{"arch": "vit", "model": "self-supervised image encoder", "dataset": "rendered landscapes of hills, water and sky", "train_examples": 145000, "image_size": 32, "crop_scale_min": 0.3, "horizontal_flip": true, "translate": 0.06, "rotation_deg": 10, "color_jitter": 0.4, "cutout": 0.25, "method": "simclr", "norm": "layernorm", "norm_position": "pre", "hidden_act": "gelu", "mlp_ratio": 4, "head_dim": 32, "fused_qkv": false, "bias": "all", "qk_norm": false, "parallel_block": false, "inner_norm": false, "moe": "soft", "num_experts": 8, "moe_every": 2, "expert_mlp_ratio": 0.25, "slots_per_expert": 1, "shared_expert": false, "patch_size": [4, 4], "conv_stem": false, "layers": 14, "width": 160, "positions": "learned", "pooling": "class_token", "projector_hidden": 1024, "projector_out": 256, "projector_hidden_layers": 2, "temperature": 0.1, "residual_init": "zero_last", "optimizer": "soap", "beta2": 0.999, "learning_rate": 0.0032, "beta1": 0.9, "shampoo_beta": 0.999, "eps": 1e-08, "precondition_frequency": 32, "max_precond_dim": 1536, "one_sided": false, "adamw_lr_other_params": 0.00073, "max_grad_norm": 1.0, "gradient_centralization": true, "ema_decay": 0.99, "max_steps": 7600, "batch_size": 512, "epochs": 26.8, "lr_schedule": "cosine", "final_lr_fraction": 0.1, "warmup_steps": 760, "weight_decay": 0.3, "adamw_weight_decay_other_params": 0.05}
Rows from block 10 of a small self-supervised image encoder, named by matrix and row number. Rows with one number belong to one neuron. Each number is 128 + 32 x the weight over its row's rms, rounded and kept within 0 to 255. All counts start at 0.
After each neuron's rows are labels from the 100 images, of 14848, where the neuron reaches its highest value: "colour at peak" is the nearest of a few named colours to the mean colour under the peak; "strongest on" is what is common among them. Only what is clearly more common there than usual is listed. The data: rendered landscapes of hills, water and sky. In brackets: how many of the 100.
# fc1: MLP up (model.blocks.10.mlp.fc1.weight, 640x160), inputs 80-159
# fc2: MLP down (model.blocks.10.mlp.fc2.weight, 160x640, transposed), outputs 80-159

fc1.41 [176 141 140 119 160  47 136 172 112  82  88 125 136 107 112 133 146 152 124 194 206 101 126 160 157 128  92 118 133 126 108  95  80 169 105 135 111 118 190 124  93  92 138 102  70 112 134  72 101 127 102 140 118  89 110 139 146  92 159 113  88  94 220 106 104 121 180  89  95  85 102 120 147 164 143 148 140 158 137 162]
fc2.41 [ 83  72 137 121 154  92 129 114 107 154 167 171 154  98 137  54 137 124  74 180  67 142 153  54  98 167 108 100 100 131 102  85 138  94 187 111 129 136  74 196 145  76 127 109 134 117 156 139 105  94 174 118 197 143 121 138 142 183 141 145 139 130 121 136  89 152  77 101 113 195 127 155 137 153 116 169 110 171 119 144]
colour at peak: orange (38)
strongest on: fog (94)

fc1.606 [171 134 145 143  58 174  95 114 133 160 112 151 150 103 101 201 204 144 124 128 133  56 143 162 120 115 163 191  85 170  80 123 120 110 158  76 127  98 123  92 116 194 109  77 134 115  83  80 124 117 125 178  66  97  98 194 141 119 129 109 152 153 136 109 151 175 139 134 109  92 149 138 131  94 132 143 131 156 178 161]
fc2.606 [ 50  98 114  81  74  73 159 132  83 148  96 100 118 157 135 150 108 121 122 175 141 152 135  83 141  85 133 135 136 112  94 103 139 113 119 124 121 158 107 160 112 145 140 141 165 154  68 167 176 156  78 158 155 154 155 162 166 207 141  80 196 131 163 100 108 122 159 120 190 154 134 128 132  92 109 114 116 115 147  89]
colour at peak: grey (82)
strongest on: overcast (100); clouds (100)

fc1.247 [157 174  70 163  92 171 121 151  96 171 175 110 105 136 124 154 146 164 192 143  97 114 124 112 165 134 137 145 144 137 130 148  95 132 160 159  72  91 120 129 117 122 110 141 120  97 141  95 149 123 129 175  78 206 106  76 111 126 118  64  67 154 206 161 131 124 156 174 108 161 151 150 103 154  87 122 106 152 138 100]
fc2.247 [101  63 125 141 132  98  91 124 160 158  62 105  90 127 154  80 140  99  70 101  95 162 121 154 126 156 176 129 138  97 148  80 145  93 124 127 104 163 132 143 116 172 148  73 143 156 145 161 139 112 101 109 172 119 123 117 154 176 136 171 193 183  91 115 133 105 145 118  97 107 117  86 125  58 150 152 129 118 146 118]
colour at peak: grey (62); pink (31)
strongest on: snowy peaks (70)

fc1.602 [ 71 127 114  89 120  89 149 142 130 163 110 151  91 140  99 120 141  93 136 101 135 135  87 166  77 174  81 113 114 138 113 174 109 187 160 104 113 105 156 110 149  63  97 171 177 132 165 154 130  90 128 132  78 127  88  74 129  73 108  87 171 139 119  98 106  69 145 104  93 146 183  93 190 132 152 112 141 137 153 166]
fc2.602 [155 101 108 155 104 107 120 128  93 137 179 202 135 160  67 114 182  91 153 110 125 148 109 131 113 141 128 189 113 116 137 138 179 161 134 107 124 120 106 154 133 146 135  97 116 158  84  94  62 198 157 135 145 129 133 171 143 207 137 128 158 132 133 157 143 128 138  95 131  99 132 180 121  78  35 158 130 102  73 164]
colour at peak: green (29)
strongest on: green hills (39); terraced slopes (38)

fc1.496 [113  84  91 155 111 160 214 142 173 146 168 121 117 146 109 119 196 153 173 120 120 169 131 115 141 185 106  93  82 129 100 112 131  93 164 212 134 146 107 140 115 180 173  76 141 140 132  91 169 144 110 188 108 193 132  99 158 115 170 116 112 112 136 120 165  92 127 105 102 141 122 175 195 156 139 146 134 167 108 113]
fc2.496 [168 187 120 153 152 143  89 118 110 129 101 164 136 103 116 117  96 170 123  67 114 125  71 124 158 111 103 211 119  89 200 190 110  98 117 146 133  97 140  97 138 108  80 140 134 119 117 177  94 120 189 102 151 133 114 167  95 203 112  99 142 175 116 170  81 140 162 138 107 101 145  89 144 135 108 115 165 166 157 154]
colour at peak: grey (94)
strongest on: water (100); overcast (89); dark volcanic rock (57)

fc1.578 [127 170 127 124  94 160 110 159 134 149 153 120 127 127 101 145 157 205 168 185  95 118 154 113 160 138 168  92 136  94 156 180 148 108 112 202 149 151  87  58 105 141 101 134  85 136 109 110  91  95  94 103  65 117 159 110 178 117  87 235 134  99 131 157 142 158  93  85  99  72 143 123  92  68 120  97  95 116 145 138]
fc2.578 [ 71 216 159  99 109 159  69 144 133 120 141 218 123 151  78 120 109 123 184 110  92 133 173 127 128 177 122 125 118 129 140 148 123 160 104 144  56 165 131  68  75 160 148 163 131  77 163 101 170 158 167 150  91 128 127 129 147  60 123 130 132 105 128 127 191 171 126 109 117 111 177 122 136  80 159 123  96 158  88  81]
colour at peak: brown (51)
strongest on: water (99); overcast (59); green hills (42)

fc1.437 [ 55 172 104 155 130  50  92 161 153 103 147 101 108 145 131 147 126 133 187 114 135 110 126 119 175 217 100 124 146 141 142  81 133  92 130 150 184  82  63 102  96 104 108 125 169 135 130 204 181 117 120 131 144 150 116  88 129 170 144  79  99 151 128  86 146 126  85 127 103 204  96 167 153  40 104 139 140 124  75 148]
fc2.437 [125 115 153  77 120 100 165 167  87 157 198 146 158 141  88 135 113 146  89 114 188 123 123 142  99 145 187  78 133 111 113 149 122  95 179 171 139 159 167 151 100 105 134 121 174 181 198 124 114 119 113 195 150 153 125 122 145  80 161 150 132  67 166 153 140  96 133 102 151 113 180 169 107 105 123 149 129 135 125  71]
colour at peak: orange (27)
strongest on: noon (80); red mesas (41)

fc1.116 [169 188  49 111 182 152  76 164  60  91 140 166 163 140 140  87 135 167 151 133 119 158 160 129  58 194 127 138 105  94 122 152 157 129 181 140  92 121 142 119 129  88  87 132 162 126 133 199 112  79 138 196 174 179 130 122 133  95 120 135  97  96 140 154 148 154  86 134 107 130  79 165 131 172  99 123 102 135  73 126]
fc2.116 [136 189 119 148 182 135 109 141 132 181  92 120 104 151 139 218 149 158 195 173 139  57 156 125 171  93 116 129  97 147 101 150 129 161 108 147 162 131 125  96 150 123 137 121 122 133  15 100 144 120 175 126 125 106 162 125 144 124 105  97 191 106 175  91 141  93 149 132 132 111 132 129 101 122 150 176 148 109 128 148]
colour at peak: cyan (30)
strongest on: clouds (99)

fc1.435 [139 125 130 165 139 129 172 141 169 172  95 134 145 113 132  62 103 103 128 153 108 189  98  95 138 178 167 109 109 152  84 127 174 113 125 117 141 110  98 136 128 139 149 131  78 120 129 151 186 195 114 170 154  52  86 150  91 140 116 171 105 126 111 135 157 167 131  90 153 123 165 115 108 167 104  99 161 183 124 155]
fc2.435 [ 92 156 133 128 117 117 109 105 120 125 120 152 122 129 107 170 150 156 155 125 128  69 185 183  60 143  94 107  96 123 124 159  89 160 119 125 151  97 138 125 176 143  93 104 145 160 150 152 184  70  87  67  50 149 111 106 166 149  76  36 144 100 169 134  78 112  98 140  63 123 141 132 112 118 131 156 106 106 118  97]
colour at peak: grey (60)
strongest on: water (80); overcast (63); dark volcanic rock (42)

fc1.434 [ 73 100 138 150 110 126 170  82 104 110 147 117 169 111 150 155 163 155 116 138 123 167 126 153 154 184 124 115 115 170 144  51 127  92 149 117 199 102 145  98 110 189  53 103 126 125 108 130 122  96 131 119 186 118 152 153 138 122 112 117  80  59 141 168 118  94 179  96 146 138 111 133 148 121 146 119  95 129 133 130]
fc2.434 [118 151 133 144  90 147 126 188 113 194  86 147 138 187  91 165 109 135 161 183  82 108 135 120  60 116  94 126 120 156 140 205 121 189 140  80 161 126 120 137 115 120 117 160  74 142 114 181  61 121 113 120 172 119 107 172 133 103 118 161 115 182 134 189 132  91 118 150 136 105 142 107 158 109 120 122 123 167 132 130]
colour at peak: brown (38)
strongest on: water (88)

fc1.49 [ 93 207  98 155 127 166 131 110 171 103  81 153 195 139  89 112 102 171 140 125 178 146 126 103 157 173 231 133 121  57 100 169 108 110  96 123 149 115 121 196  99 130 106  94 101 105 153 108  98 104 124  82 152 146 122 135 135 111 136 178 158 168 115 129 144 104 153  93 128 103 110 105 145 172 147 133 143 103 154 118]
fc2.49 [ 68 149  68 181 112  94 128 164 150 116 135 123 145 156 167 133  83 127 154 143 200 178 178 102 142  95  60 100 198 100 185 175 132 117 168 111 131 123 113 138 138 143  36 140 163 123 133 138  97  83 156 122 109 130 147 166 112 142  99 165  96 120 119 151 157 151 104 137 116 144  82 131 168 109 157 130 103 175 102 119]
colour at peak: blue (33)
strongest on: water (82)

fc1.515 [156 158  97  40 128 127 147 111 128 178 169 130 161  52 109 154 173 111 141 143  57 136 146 168  82 152  97 105 122 149 161 115 123 146  89  94 107 137 209 100 121  89 113  89 156  84 146 152  81 136 164 159 167 165 158 134 184 114 136 124 104 128 163 167 114 168 148 131 129 127 102 113 144 131  89  79  89 119 142 122]
fc2.515 [138 152  83 171 135 123  49 104 117 213  90  85 142 180 121 136  89 128 145 160 146 129 102 137 107 108 160 165  89 131 107 141 113 170  87 114  75 141 127 190 179  99 131 126 106 174 104  96 153 142 103 145 157 111 158 135  89 119 135 179 134 151 145 122 146  91  85 188 110 149  80 109  73  53 175 185 127 120 151 111]
colour at peak: brown (38)
strongest on: fog (67); overcast (49); green hills (38)

fc1.362 [ 85 162  80 122 113  96 175  92 125 166  90  91 177  92 122 167 181 112  97  99 130  88 138 117 191 112 116 144 132 140 121 152 104 177 166 159 107 119 110 123 132 149 120 114 135 119 148 115  89 133 170  83 194  93 185 100 146  70  86  46  94 103 121 123 146 181  87 123 148 184 108 121 174 170 120 129  87 137 129  76]
fc2.362 [173 113 172 153  72 117 102 128 131  98 137 109 175 153 188 158 148  38 183 117 119 154 153 172 141 117 127 136 106 119 135 126 136 137 147  96 182 175  87 121 135 155  99 111  76 145  60 151 100 194  75 168 151 128  87 114 134  76 129 153 161 148 121 178 184 134 101  79  71  78 129 169 161 133  85 106 143 132 130 168]
colour at peak: cyan (59)
strongest on: noon (68)

fc1.458 [110 101 137 142 153 118 102 111 137 106 110 108 107 134 121  98 172 161  42 101 174 121 101 125 141 135  94 148 171 149  92 158 167 136 129 145 138 143 131 102 125 155 187 102  77 123 152 140 184 151 129 180 181  82 128  94  98 142  77 141  60 114 151 141 113 166 141  83 134 173 176 144 153 134 101 154  94 138 140 118]
fc2.458 [158 116 124 126  89 180 163 109 128 140  91 135 130 169 138 123 107  96 163 173 128 106 117 125 137 214  50 123 111 110  78  77 114 150 195  85  91 161 173 234 123 121 115 177 110 135 103 102 146 167 122 126 125 205 129 125 159 146 156 166 107 127  64 182 160 147 120 119 157 114 124 180 198 111 107 160 121 141 118  44]
colour at peak: cyan (31)
strongest on: clouds (98)

fc1.459 [ 82 125 106 132 124  81 138 147  81 138 134 152 138  92 107 141 122 202 154 129  98 169 128 126 149  93 177 147 144 169 130 163  93 135 188 191 129  70 126 137 193 107  93 132 100 160 155 126 117 142 150  90  94 140  81 161 176 141  94 125 160 158 138 123 134 129 142 107  68 113 157 113 164 150 101 147 149 158  76 161]
fc2.459 [110 116  81 135 105  88  94  85 118 140 182 152  82 134 122 153 151 135 195 122 162 171  50 106  78 163  92 110 159  82  85 177 146 137  83 129 118 147 137 151 117 144 110 116  96 114 143  99 162 168 119 198 132  81 133 134 114  97 178 128 161 171 100 122 115 136 160 147  78 135 112 113 119  97  72 170 136  56  85 134]
colour at peak: orange (29); white (27)
strongest on: clouds (100)

fc1.67 [ 95 151 138 160 151  99 142 143 107 162 123 123 164 137  92 170 124 187 111 118 166  94 165 112  90 115 152  74  87 145 167 135 147 137 157 124 134  99  96 169 127 136 119 128 129 197  81 184 163 100 148 141 101 189 114 138 105 133 119  95 100  54 172 114  82 139  85  80 148 165 126  63  81  87 103 124 120 119  87 116]
fc2.67 [159 105 154  61 156 146 147 163  53 153 116 167 152 116 172 159 148 152 102 106 115 160 142 134 136 127 103 131 177 133  99 144  82 166  91 147  90  69 128  72 142 186  93 141 147 148 126 135  85 157 199 129 144 121 106 116 102 141 134 110 139 153 107 152 113 123 173 119 130  85 112 131 120 145 156 131 140 160 137 172]
colour at peak: brown (62)
strongest on: water (79); snowy peaks (34)

fc1.524 [127 135 116 161  91 173 141 133 201 191 197  98 108 121 124 132 105 158 174 149 139 126 147 151 119 154  84 166  93 130 121 118 160 100 124 188  97  99 117 114 105  70  82  70  71 137 147 139 162 144 148 108 151 114 108 167 100  33 158 153 222 102 122  78 116 171 136 110 156 188  87 107 185 192 113 113 154 161  70  99]
fc2.524 [116 159 149 157 107 147 145 146 138 124 115  83 125  89 104 202 150 105 133 142  87 158 173 136 148 103  48 149 151 102  91  43  90 124 127  95 119 131 138 111 108 141 118  99 105 144 121  87  75 174 116 104 157 150 160 120 145 156 161 125 141  57 140 171 121 111 137  86 185 156 120 106 114  99 130 115 126  78 134 177]
colour at peak: black (55)
strongest on: snowy peaks (90); high relief (68)

fc1.310 [113 162 164 121 140 191 125 138 109 142  69  86 187  79 137 156 104 153 192 135 118  91 144 166 129 133 131 141  68  76 130  87 145 143 134 107 119  65 112 117 137 130  78 145 144 146 119  78 159 110 106  93  92 164 108 115  99 122 109 118 154 109 105  72 149 168 166 151 136 116 119  88 202 161 113  90 101  98 180  55]
fc2.310 [187  93 106 185 114 149  82  75  94 161 168 119 178 100  88  56 113  87 132 151 134 155 136 151 137 110 143  83 191 122 165 142 104 180 135  81 113 142 140 115 108 122 102 119 133  93 163 134 104 130 170 122 207 142  68 134 157 111 132 109  94 123 143 216 187 122 111 133 121 117 123 141 102 128 106 169  95 122 121 121]
colour at peak: orange (28)
strongest on: dark volcanic rock (41)

fc1.98 [ 68 113 175 142 116 109 179 144 110 120  98 142  88  80 112 129  90 123 197 157 151 172  79  96 192 168 145 154  97 148 103 161 114 130  92 180 131  94  92 158  78 180 119 120 111 180 120 126 122 107 127 157 122 157 146 148 170 102 115 122 158  81 172  96 110  91 139  68 183  62 121  88  89 128 136 124 138 106 155 105]
fc2.98 [184 107 113  99 176 133 137 124 130 136 173 160 127 102 146 144 184 160 140 137  99 155 156 156 112 109 135 111 149 173 102 106 128  88 138 102  75 161 105 109 177  95  74 138 139 125  87 150 118 177 162 161 152 168 103 230 107 153 100 105 129 115 119  84 101 103 135  87  91 128 144 167 138 104 199 111  92  93 122 123]
colour at peak: blue (39)
strongest on: water (89); noon (53)

fc1.639 [150 158 116 182 139 180 111 205 110 135 164 122 125 116 110 161 122 135 176  83 120 116 128 181 158 155 204 125 148 130 148 189 152 147 176 114 117 135 127 119 112 128  90 102 130 106  79 118  92  73 132 207 103 121 117 166 205 154 115 139 140 108 120 147 139 134 106  91  90 143 142 156 102 136 144 117 110 120  75 114]
fc2.639 [168 161 155 138 136 107 198 170 149 120 156 190 120 141 152 118 155 101 179  91 124  95 140 134 104 145 135 152  82  76  88 113 155 153 118 194 114 143 104 150 134 118 143 110 152 108 123 170 124 157 101 137 141 160 125  99  69  96 107 132 139 197 162 140 148 125 126  99 133 101 182 153 174 128 133 104 125 168 146 113]
colour at peak: blue (45)
strongest on: water (75); noon (65)

fc1.449 [106 122 147 104 205 150  92 151 166 126 114 116 143 139 157 131 117 153 149 152 136 111  78 112 178 168 114 118 209 137  99 209 178 117 146 108 161  98 109 100 149 151  93 218 129 111 112  93 136 123 123 152 148  90 171 132 162 119 151 127 106 145  90 128 137 154 105 128  82 163  86 182 211 181 118 137 134 120 110  44]
fc2.449 [153 140 121 125 154 140 127 161 131  92 162 156 151 104 101 111 158 188 114 161  86 116 131 123  81 143 146 130 148  93  33 186 134 164 152  56 140 155 120 151 128  85 142 176 158 100 159 174  88 111 145 122 129 181 134 176 110 142 125 135 144 189  83 192  95  85 166 132  56 149 129 119  96 134 126 187 160  74 121 126]
colour at peak: green (39)
strongest on: purple alien crags (100)

fc1.601 [118 110 145 159 168 136 130 166 154 163 117 153 103 135 123 150 162 156 118  86  85  72 127 151 138  86 104 143  54 112 114 114 132 131 121 124 144 133 154 170 109  97 149 154  96  98  95 198 168 107 117 136 149  96 139 193  91 180   4 161 118 126 129 164  90 140 180 190  98 156 193 148 145 109  93 115  98 165 178 126]
fc2.601 [121 151 122 207 151  57 141  84  91 104 159  55 153  93  85 188 133 103  77 133 190 104 129 127 108 150  62  87 156  98 124 128 136 152  88 133 164 114  70 187 124 130 110 137  69 170 149 117 123 105 143 109 152 137 106 144 174 193 119  84 143  73 123 121 171 105 120  94 118 141 153 111 140 128 177 171 169 138 132 136]
colour at peak: brown (47)
strongest on: water (87); dark volcanic rock (42)

fc1.243 [133 104 101  95  66  90 145 151 130 119 158 135 152 137 107 128  98  98 141 175 177  75 144 208 153 111 147 146  90 154 162 179 131 170 100 146 120  85 148  82 116 136 115 113 142  38 140 142 114 116 150 120 159 181 122  42 133 129 118 124 131 103 135 116 161 190  64 157 129 146 133 166 127 160 132 166 136 154 164 199]
fc2.243 [108  97 161 158 107 146  80  97 140 114 147 102 140 130 149 105  90 133 161 121 130 188 195  81 140 120 166  90 199 129 124 106 152 151 132 168  87  97 140 155  91 124 116 118 138 187 147 166 100  75  77 136 108  68 152 146  86 164 167 149 122  77 162 135  88 126 170 153 116  39 114 126 133  61 120 144 125 130  91 113]
colour at peak: blue (51)
strongest on: clouds (100); noon (62); desert dunes (35)

fc1.308 [141 142 132 178  68 174 183 153  85 167 103 149 156 142 118 100 123 106 158 106 105 141 141  70  97 137  65  55 112  55 117 124  61 162  94 162  69 109 150  88 144 100 105 145 118 119 114 202 100  60 148  93 106 167 132 112 205 187 130 118 166 100 140 170 159 107 108 171 145 130  96  98  90 101  95 153 154 145  71 128]
fc2.308 [137 136 135  71 140  77 103 135 129 100 107  74 182 124 112  90 168 150 119  86 128 136 150 126 178  90 145 126 184 150 139 128 195 141 110 112 114  99 138 150 116  69 141 104 101 140 167 153 182 173  97 176 120  99 100 154  68 142 149 105 148 120 125 121 116 131 148  91 165  91 142 103 109  82 207 130 146 103 125 152]
colour at peak: black (70)
strongest on: water (75); night (71)

fc1.538 [ 83  82 134 109 103 132 129 131 146 110  75 149 169 146 117  91 110 145 107 106 147 149 102  98 207 134 117 112 196 159 149 132 152 169 191 133 156  87 122 161 138 110 116 121 117 120 154 149 138  92 139 133  57 141 146 128 150 171 131 135 176 117  62 161  96 148 128 137 121 179 152 139 133 102 166 141 102 118 128 158]
fc2.538 [187 102 168 174 164 105 115 169 111  77 109 126 149 167 104 141 186 189 141 131  82 134 153 183 140 117  92  90 142 110 145 105  97 116 127 132  40 107 123 120 154 154 112 129 141 173 103 125  69 134 114 112 115 157 134 128 109 171 165 160 106  68 198 150 103 122  77 142 112 130 118 135 182 138 109 134 161 126 116 131]
colour at peak: brown (59)
strongest on: water (93); overcast (68); green hills (44)

fc1.141 [103 156 132 133  84 128 147 146 161 144 146  92  91  89  85 124 142 152 105 178 116 125 154 124 120 193 141 115 172  63  54 156  72 100 165  89 117 156  65 121 199 122 109 114 132 167 133 179 109 107 113 113 137 160 143 142  98  94  97 117 165  88  92 158 106 206  53 150 124 160 121 146 177 126 148  94 119 132 148 128]
fc2.141 [124 129  90 144 141 173 145 134 108 150 165 130 134 152 120 115  75  99  91 169  96 109 142 159 100 113 157  84 190  70 115 217 106 118 150 107 158 101 117 127 101  93 127 172  65 149 151 199 184 153 162 116 140  99  92 109 157 122 112  99 114 155 152 108 121 136 132  85 161 170 161 145  63 154 109 145 123 134  75 140]
colour at peak: orange (30)
strongest on: fog (88); dark volcanic rock (41)

fc1.343 [128 162 197 126 155  92  45 148  81 111 119  99 171 129  72 155  92  98 161 129 121 106 148  84  88 177  97 131 120 136 137  71 112 122 109 142 182  81 127 128 137 122 115  60 122 120 127 125 168 119  87 137 160 150 128 108 141 129 101  85 162  94 143 132 156 150 150 156 145 142 129 160 150 108  82 155 134 155 145 217]
fc2.343 [178 134  97 118 137  95 191 146  98  94 106  96 132 173 157 107 140 156 119 154  83 134 128  78  98 160 117  70 132  58 127  84 102 124 147 138 129 142  75 150 104 112 163 115 134 126 121 110 177 157 115 197 122 123 119 156 119 112 145  93 140 127 102 170 149 139 178 171  98  50 191 175  80 138 167  73 121  72 134 145]
colour at peak: grey (57)
strongest on: water (94)

fc1.511 [112 194 149 105 132 151 143 141  87 186 156 142 132  95  66 151 156 170 169 136 110 134 156 102 125 162 155  79 150 123  82 159 122 105 140  49  80 120  87 107 161 109 160  91  72 105 138 112  84 140  63 145 124 131 142 112 142 156 137 105 111 165  49 144 129  70 148 150 126 106  88 110 121 108  58 132 155 149 125 104]
fc2.511 [156 139 130  68  79 118 185 107 142 160 132 113  61 135 160  81 106 156 167 164  96 132 115 144 128 123 142 102 108  59 129 117 108 168 130 131 107  94 118  64 179 128 104 152 121 122  56 191 165 132 158 149 167 110 179  92 137 139 111  85  78 111 109  95 148 150 137 138 101 121 117 102 211 153 143 114 147 138 153 144]
colour at peak: green (30)
strongest on: overcast (82); purple alien crags (60)

fc1.249 [110 213 124  78 151 122 121 117  95 182 185 147 125 130 157 174 154  97 129  98 102 142 145 138 113 145 117 113  85  82 136  52 134  76 119 152 130 111 168  73 128 158 104 129 110 109 106 128 153 192 141 154  76 135 137 118 132 209 139 127 135 139 136 119 131 177 100 111 101 182  91 148 109  96 140 103 105 196 135 134]
fc2.249 [119 129  98 135 158 116 142 125 114 134 115  98 187 135 144 142 135 140  78 150 119 103 154  87 185 100 162 110 142 115 160 115 149 158 175 142 197 181 101 101  86  95 167 159  84  79  76  81 132 112 134 146 132 140 143 108 156  88 168 111  68 179  96  82  65 102  82 149 140 146 124 130  98 140 167 117 156 105  97 153]
colour at peak: brown (50)
strongest on: overcast (52); red mesas (46)

fc1.424 [113 127 192 155  85 144 117 138  87 121 113 100 169 148 107 232 120 204 146 102 142 111 143 140  73 195 157 177 109 134 123 152  99 146  97 118 140 133 117  97 131 128 158  90 101 151 146  89 167  82 140 106  83 165 190 119 119  91 196 120  57 122 114 103  88 128 117 129 104 132 141  93 117 129 212 151 128 141 148 107]
fc2.424 [144 106 131 119 195 129 170  78 131  99 173 110 121 119  85 141 182 137  86 160 106 110  97 123  89 166 114 110 173 123 133 125  60 123 122 111 128 107 147 132 150 162 142 120 136 156 155 153 154 111 153 102 117  52 104 111 160  84 146 112 160 107 162 134  74 110 185 166 180 172 198 131 200 130  94 164  90 185 141 127]
colour at peak: blue (31)
strongest on: water (88)

fc1.581 [126 116 192 165 162 122  84 194 111 101 185  91 176 148 208 148 147 165 125 119 120  91 154  89 145 142 162 120 135 133 128 154  73 134 150  51 143 110 162 137 114 166 170  89 152 145 194 146 151 151  74 159 167 121 125 177 127 137 110 115 128 137  99 166 123 137  90 142 117  78 117 127 179 140 133 194 125 165 130 119]
fc2.581 [ 73 144  91 100 159 143 170  99 110 117 139 118 103 154 143 129 121 112 115 143  75 141 188 130 115 102 106 104 102 140 136 107 166 147 115 127 107 157 158 110 120 129  89 146 118 109  82 122 121 119 128 157 150  71 102 119 113 181  72  62 143 113 189 175 182 130 148 152 134  51 127 121  59 145  99 145 144 156  98 205]
colour at peak: green (55)
strongest on: purple alien crags (88); overcast (73); high relief (66)

fc1.298 [158 125 179 152 129 131 154  89  81 127 115 120 161  69 137  80  95  87 122  74 121 151 108  58 130 112 149  97 133  91 180 173 119 130 138  90 113  84 148 164 167 105 153 144 126 137 177  81 105 121  99 101 143 183 115 152 148 166 157 161  87  83 122 180  84 142 134 155 133 168  95  96 125 169 131 110 133 146 135  83]
fc2.298 [143 106 176 151 139 170 120 111 107 104 162  84 143  67 121 100  74 115 143 134 116 100 150 106 126 131 135 156  87 118 141 126 176 126 137  25 153 151 122 153 122  90 108 113 178  89 151 127  79 136 130 154 111 183  99 127  86 151 199  94  54 189 111 117 113  95 198  96 106  83 136 134 133 132 191 155 172 132 115 100]
colour at peak: orange (53)
strongest on: sunset (53); green hills (32)

fc1.144 [ 89  89 115 152 180 160 152  88  68 144 136 138 132 109 109  77 125 120 215 115 137 146 166 149  93 102 144 101 153  29 117 128  76 129  89 167 111  80 154 172 149  88 144 147  96 170 117 172 133  97 133  91 134 145 147 139 125 147 105  93  89  84 120 178  68 129 111 165 143 131 127 102 147 114  89 135 144 149 125  66]
fc2.144 [155 100 148 143 148 172 126  90 105 132 126 156 155 133 131 166  95 106  37 101  98 137 103  72 176 146 110 186 115 137 114 141 196 115 224  71  64 133 131 106 121 129 136 140 126 105 147 123 171 112  99 177 118 169 108 128 125 145 191  72 178 167 103 115 189 189 138  94  88 162 134 132 127 106 143 163  98 150 121 153]
colour at peak: orange (36)
strongest on: dark volcanic rock (36)